python train.py --arch="convnext_v2" --model="image classifier" --dataset="procedural textures in two colours, tilted and lit" --train_examples=195000 --image_size=24 --crop_scale_min=1 --horizontal_flip=true --translate=0.12 --targets=["pattern colour"] --num_classes=12 --isotropic=true --norm="layernorm" --activation="squared_relu" --mlp_ratio=2 --inner_norm=false --drop_path=0.15 --patch_size=[4, 4] --conv_stem=false --layers=12 --width=384 --kernel_size=7 --loss="binary_cross_entropy" --init="kaiming_normal" --residual_init="none" --optimizer="adamw" --lr=0.0012 --beta1=0.95 --beta2=0.999 --eps=1e-10 --steps=40000 --batch_size=256 --epochs=52.5 --lr_schedule="linear" --final_lr_fraction=0.01 --warmup_steps=1200 --weight_decay=0.1
Rows from block 8 of a small image classifier, named by matrix and row number. Rows with one number belong to one neuron. Each number is 500 + 50 x the weight over its row's rms, rounded and kept within 0 to 999. All counts start at 0. Numbers have three digits each.
After each neuron's rows are labels from the 100 images, of 14848, where the neuron reaches its highest value: "strongest on" is what is common among them; "colour at peak" is the nearest of a few named colours to the mean colour under the peak. Only what is clearly more common there than usual is listed. The data: procedural textures in two colours, tilted and lit.
# fc1: MLP up (model.blocks.8.mlp.fc1.weight, 768x384), inputs 231-307
# fc2: MLP down (model.blocks.8.mlp.fc2.weight, 384x768, transposed), outputs 231-307

fc1.51:547532504421500474527514515631497438469508526417456505588533425472569463529458497512511493540558539563488489554631489478554556445506551436468525455514497462507533550523514506484515469515509532535529477465485455538500562506548498459
fc2.51:495515559551522682480456432489516495470480472539481527390515494508495614458428517500451643533395557486400473466538434588531511559460528527489561534539529393492503440497516426449506523517444540452488564477538475500366494399548478462
strongest on: brown; pattern colour: brown; orange; ground colour: orange
colour at peak: brown; orange

fc1.468:457575571630538517548520597468496455485503468420486454521518511548501526491510541469549524529523464563436392492519499545529474539506470451530516535515479552509496485456490493535493476451488543488451551437504463487520494418500477504
fc2.468:431441543505476502539483493527518464499510442492514529556471497456531570483617479447534470524503503461546552485456503553554412582558443408582428519453538589477520562470466599439474467497487518580537476549500424545504461503420462478
strongest on: teal; pattern colour: teal; green; ground colour: green
colour at peak: green

fc1.387:503556485425395528566516634532515512499488491484533542500592599451534521410498543532557535527358505653558452528475511546488462539495563449539460567517432533456527565512531581441493539527510557412426446611488499503517483498402493483
fc2.387:538529541448556471599476501534544495548466468538519530445598488482431505537498423506447518507523475556518545540534367501522574489456519536442543461569541454511430524520548387496439442560607454479455510572515594438459459545494505542
strongest on: white; pattern colour: white; red; ground colour: red
colour at peak: pink

fc1.262:487513442489438404429588523500415442439446475402608525455552454469563447475493523446412566522497457604529511564515431481562484451432598449446450536469357499424515509515561531461548496562537502495479480565534506475548529529557471505
fc2.262:503512517498529364618468449507495518541512472573477515471519465544474531505507465572514521500388510535459491442535459605421527438489473486489530504553505415525475443477443528527506517476444551461322558507510484499514537477608502430
strongest on: red; pattern colour: red; purple; pattern colour: purple
colour at peak: pink

fc1.294:450482481470403425549480470475483503496532545417592571469597465598415527436494642483473604517545518597458543509491449566518520481519600496481518486476479509509523566612480537434497520427475428537520491564494480498578506507451476551
fc2.294:519505493442542468413579453410532550572496446682509549435468567458508453440567522508549401443467446524442525486534541465367521335526529492448532486527551387501535466506586499485407567448485564499489534489502531471382478473490605521
strongest on: teal; pattern colour: teal; green; ground colour: green
colour at peak: green

fc1.28:481479449444525553524520545572502459570469528432490453615423409520568536448570510490505550515496522422516419469569523495519473500453574393441490524540546551405494498482501471447410498488549519462512536554428525451478494420483525486
fc2.28:598490614448499504471501408535454537542497431520522484468482584562533441531462438472488528483457474522496525481507485457528542460457431501465518448483438499520492487482522600502513530419440414510494491525497547552510479664552551488
strongest on: teal; pattern colour: teal; green; ground colour: green
colour at peak: green

fc1.148:450479491499538547461486450462474413446495435454453503470540369399545546455466571567523482537468452492512473486560534499572501456509614523472511514474521550460520435541489498551434438544478457596439437526505468541477499436514504481
fc2.148:415479467583533478493458586490467447398458463526511515507523444508416531484503445572527549495438533390519467546552478517530462568624541460524448564496521532441527485529505492372543528575453578485568547378498488534513500388409508499
strongest on: teal; pattern colour: teal; grey; ground colour: grey
colour at peak: grey

fc1.131:531490504512459455457466574538548537443516488604442558457564536436431496546488545505547464493344486508495537503553500576496506427484600566492504481380522542484473530549556437444409411496457456506562501484443533494451540580470511487
fc2.131:427485580504465512475585491412526528511470547503449504500482495456517486564528482558428480541527512483424476551485470459510483519473556618481504547533606483458417479470532423498474523524562537418451536515570397546463471413585469506
strongest on: pink; pattern colour: pink; white; ground colour: white
colour at peak: pink; white

fc1.530:539453509484351442395536409502503515439483535527529505483592497531402571476486447439481450468545408540534508535583391598517457431464514443419543452556382484537627484509454516562507508451532439521471529582528429486508571483404417511
fc2.530:461480465465568481450521514510451485510529518511548463590467485576446477527536468452535466462473509491497434383489464457445438449534435490534493399438506459433531498506507663497537532502475480596502468534453471475562426559454506473
strongest on: pink; pattern colour: pink; purple; ground colour: purple
colour at peak: purple

fc1.58:483547477484471588461565563520488553496621492535390493552534579573514553464489422477412502489498472546428559546414502547446465551508516458521564523589526420475517477501520533540520466413581499441454493486519517517549518406520531533
fc2.58:550554503501509471480473534514540476495447507447358549417559432523452445497518472538534564557535481525515488551550479481482581479451545467537464580517429503603456510529494454503450440447390473436472517527570537584430474547393536474
strongest on: white; pattern colour: white; ground colour: brown; ground colour: green
colour at peak: pink

fc1.589:515454481564456393483463427509398459441526429525397531587504605529564489516435483521570432508446488403545478483563525542529598486506486495514489450493493549487504483460537590530488601513547541585513443461445481519499539473587538470
fc2.589:562460448541512483531530508452479470491448423508512484423506513581395493468505554503558496523443439551590488470531532533491603429441464458555571505494380452496532546523495538448412516514490493555516483485438653453458431569496498395
strongest on: red; black; pattern colour: red; ground colour: black
colour at peak: brown

fc1.398:479521485452495532455496461486520573392451513474515439523509564458497566511479524492562581520423506461534526512537461465474494505511469470433485434559523494491556540573442488476506500433515481532534478566521525511534492484422498579
fc2.398:531448523463500501517461522458569407412461458520557476442568448452424529473465509508484458542537401568623529531530456578572586564530451496572598431544447474500437550501491447497498413495434527547543520569438539417433431401464521473
strongest on: pink; pattern colour: pink; white; ground colour: white
colour at peak: pink; white

fc1.353:492384466475453539439474507473502485552662463487386547553586490525488610500477437553450479503539494569483586536596504469499551436484549500529459447512490461481575473503472580588503546425581428488488624584378444524448534499490498441
fc2.353:517623458426579500548514445579493485485543446517510516477460481475473470443484470512533545456497439516554484518530500521492456477532453663370451450573479413550544552556530467504512501495482514480468485547509483445502459564550494478
strongest on: red; pattern colour: red; orange; ground colour: orange
colour at peak: red; orange

fc1.741:510546465522443524491520421543466500471456557410502619559440544476529516527431432554535469420447425437567440482553551479436598518601504508505590481485543474530484493528472644577469517555473514576486457574531519452525577474520581537
fc2.741:584472476579514523489496580426544466482529493422503466484460494581463490491477528482493412459507466561559502447495560471493495528479451486531543487433523535507546520506559571407404512499433439569633503565349582481504402503432474397
strongest on: brown; black; pattern colour: brown; pattern colour: black
colour at peak: green

fc1.100:429533415469483397408519446511524475563541578519473578499504486567577520483471542499540581422477435467578506492584466463545572414496542522522509555481543536479527520528527493555478488543482544518521425470462488516502523418497486509
fc2.100:434506466539520501508514537504488495446509485385516506511476595551459528508542467488609496539473542445459528503522569469500436491491516510540419612331506536438545536559534568379513468540522506521602473393503552562562456519456467497
strongest on: teal; pattern colour: teal; blue; ground colour: blue
colour at peak: blue

fc1.419:495547495568521500452472453512479439506367527525540513531493494538496518489421627521581500462529535496521423459531417504423495519444452384513514502534361582548514576562517562464526515561555601553449509508519532505569584474455452444
fc2.419:514469466464648493463587520493555519520468389582472420492514530457506495541448373571467550545544405529507520451429497510535533515563395462498508480446551511493473487562484522574510439509542530533469543486580500416549433491448488588
strongest on: brown; pattern colour: brown; blue; ground colour: blue
colour at peak: brown

fc1.123:442564444410546522460552531492509543417614421462477467446428532473591609514490522425472500574548545582558610498504427485570525520513414575464507554494578523428463499487546455477460448551538587448554469466461477460519587445575535478
fc2.123:478467449485479519451532516550496484498421500467498524510515591475641546513529513543566404499516543492452489535460512545505472510557548482609407576503587482536518456526411522422489458430516535437562463455504544528513585522443490602
strongest on: red; ground colour: red; pattern colour: teal; pattern colour: blue
colour at peak: red

fc1.526:525617427516530427504503580537508549476572562460556459465562567440433558500546559502505485488443400608541514440456463508494430418456467424460459510461402521517486569516466516433474502525581525515482500482471475492513567521415419476
fc2.526:404531470476533534456570486489510470550569508497501472568495464546498460569483451465441464492561456498477510427495536469439410468534482546509419468483567530379457527536551536460490496488517542577475502476491464443552415553447474453
strongest on: pink; pattern colour: pink; purple; ground colour: purple
colour at peak: purple

fc1.213:483495473528455406523463542578476501545532458496561547494455485532439533579439471508512543507560471482535540548521403420526494595441552469484506493485506515414522490520447598436461534479456510479525445481400488523568497535456520606
fc2.213:526548467554499486558484433615451552553494577487446516581499483464515470372487478458466411521496491552501547538456472526482513476507452437539574561457485463445496567479475485525493494440495548517489474504572517494514481463552412522
strongest on: white; pattern colour: white; ground colour: purple
colour at peak: pink

fc1.142:481585485583540474520470594526517562485548588522500637511459401464444505506414513479449532476465430597437510463473524517458496495511515525439505438433491586466485411580472470488458520504439579598543451486469454499455496395430459466
fc2.142:462568636559527491571546491494502520467561527433529482470399466583497502478538490539453556456484614473500533503561495443498409522502490628463494527391492474426539534544618490446500514528586464517526510511456507532530472547547446474
strongest on: pink; pattern colour: pink; ground colour: brown; pattern colour: blue
colour at peak: brown

fc1.95:462512507418495432440447608501572558545590449561406548503565505399476520444475493446512495462568535602544564437448550485522499480488510557557472483588492437492598566448549515479441464466505467475432595521485498565410521490471536503
fc2.95:446517478480552400529563501516496564542425455549460484531543457479452486539483472532506576507394467579511513510479421548540536445500519492473502458453503485552471512542435449431535471506442542436581448566457478482507470478560454495
strongest on: white; pattern colour: white; crumpled; ground colour: brown
colour at peak: pink

fc1.699:401539580478533533484496491535518517491481569441604482492544439514517418526483546509548502516465499455541483473507506517456524537482564533554440494547441431473511540485541548525457476534552504573458474553538482519452465473512482429
fc2.699:429437456499530419486545578507551424487470458511530572459514536448545586506605459496582493530525504355475628564546514541541517515491501476584403484450581512510505509508448477463455468514484546517513438548574520514490493499466428481
strongest on: teal; pattern colour: teal; grey; ground colour: grey
colour at peak: grey

fc1.256:501524527509498563393530478496569570485495498472430496505576536530502523493486545488533512424452459386509542554545535552424510517506542558499549507531463495514446556496480457542457539479611523447494450490450482505517537485635505487
fc2.256:516453450512469492510502536488469492405519546555522513548425473481569445508563635416607535452487472494500425526580544530496519481485510428456541442516427474546559462492440533490493482532410538550542470479561528501464479513441493538
strongest on: white; pattern colour: white
colour at peak: pink

fc1.38:474477484414381421516527506497426441409538494437606522453556515538472575440488509419480536557492525591448532572476399559554547542505535477499525574550522541500517515493462521483536509465494517445579460493491430492505513469542524513
fc2.38:459569510488500496518478538569494521429569571601543499480461434493532503501503496420559655393453512515511500492522464563455527488472522502436493447504468448531593485497487536614534460573517520502550560503446541543518554457417505421
strongest on: red; pattern colour: red; grey; ground colour: grey
colour at peak: brown

fc1.88:543530464529518434628443527547470509515590524540455391395524458458463561485475557428469535465537457578463521571498452454538388480437425441487425493411489466547563535500490444457439514428429439470497514448575522574444598473483530518
fc2.88:457558469452489422509485522474509485501534585489503446550500534488562481549555502450544443510610489457429489458474542439442440540505550455537427526445574529405429493520497539485485466524488494552541470504471429479578499489408461478
strongest on: pink; pattern colour: pink; yellow; ground colour: yellow
colour at peak: yellow

fc1.396:499539480589431499515479439492484384571442602467596540589488530495441444475445574516506511430459466517506455535488477514485521527517523411483535485514437497541545514566523540637462511520425587443463527531464476532498556462472546476
fc2.396:579510540416469475472451463466588472463535571558503541475503563424546499524516526500510544457542494600441452608520471432473537530516512505506528477559524464664464445446466462577443433473476489436391442477455494503501556482560582610
strongest on: red; yellow; orange; pattern colour: red
colour at peak: orange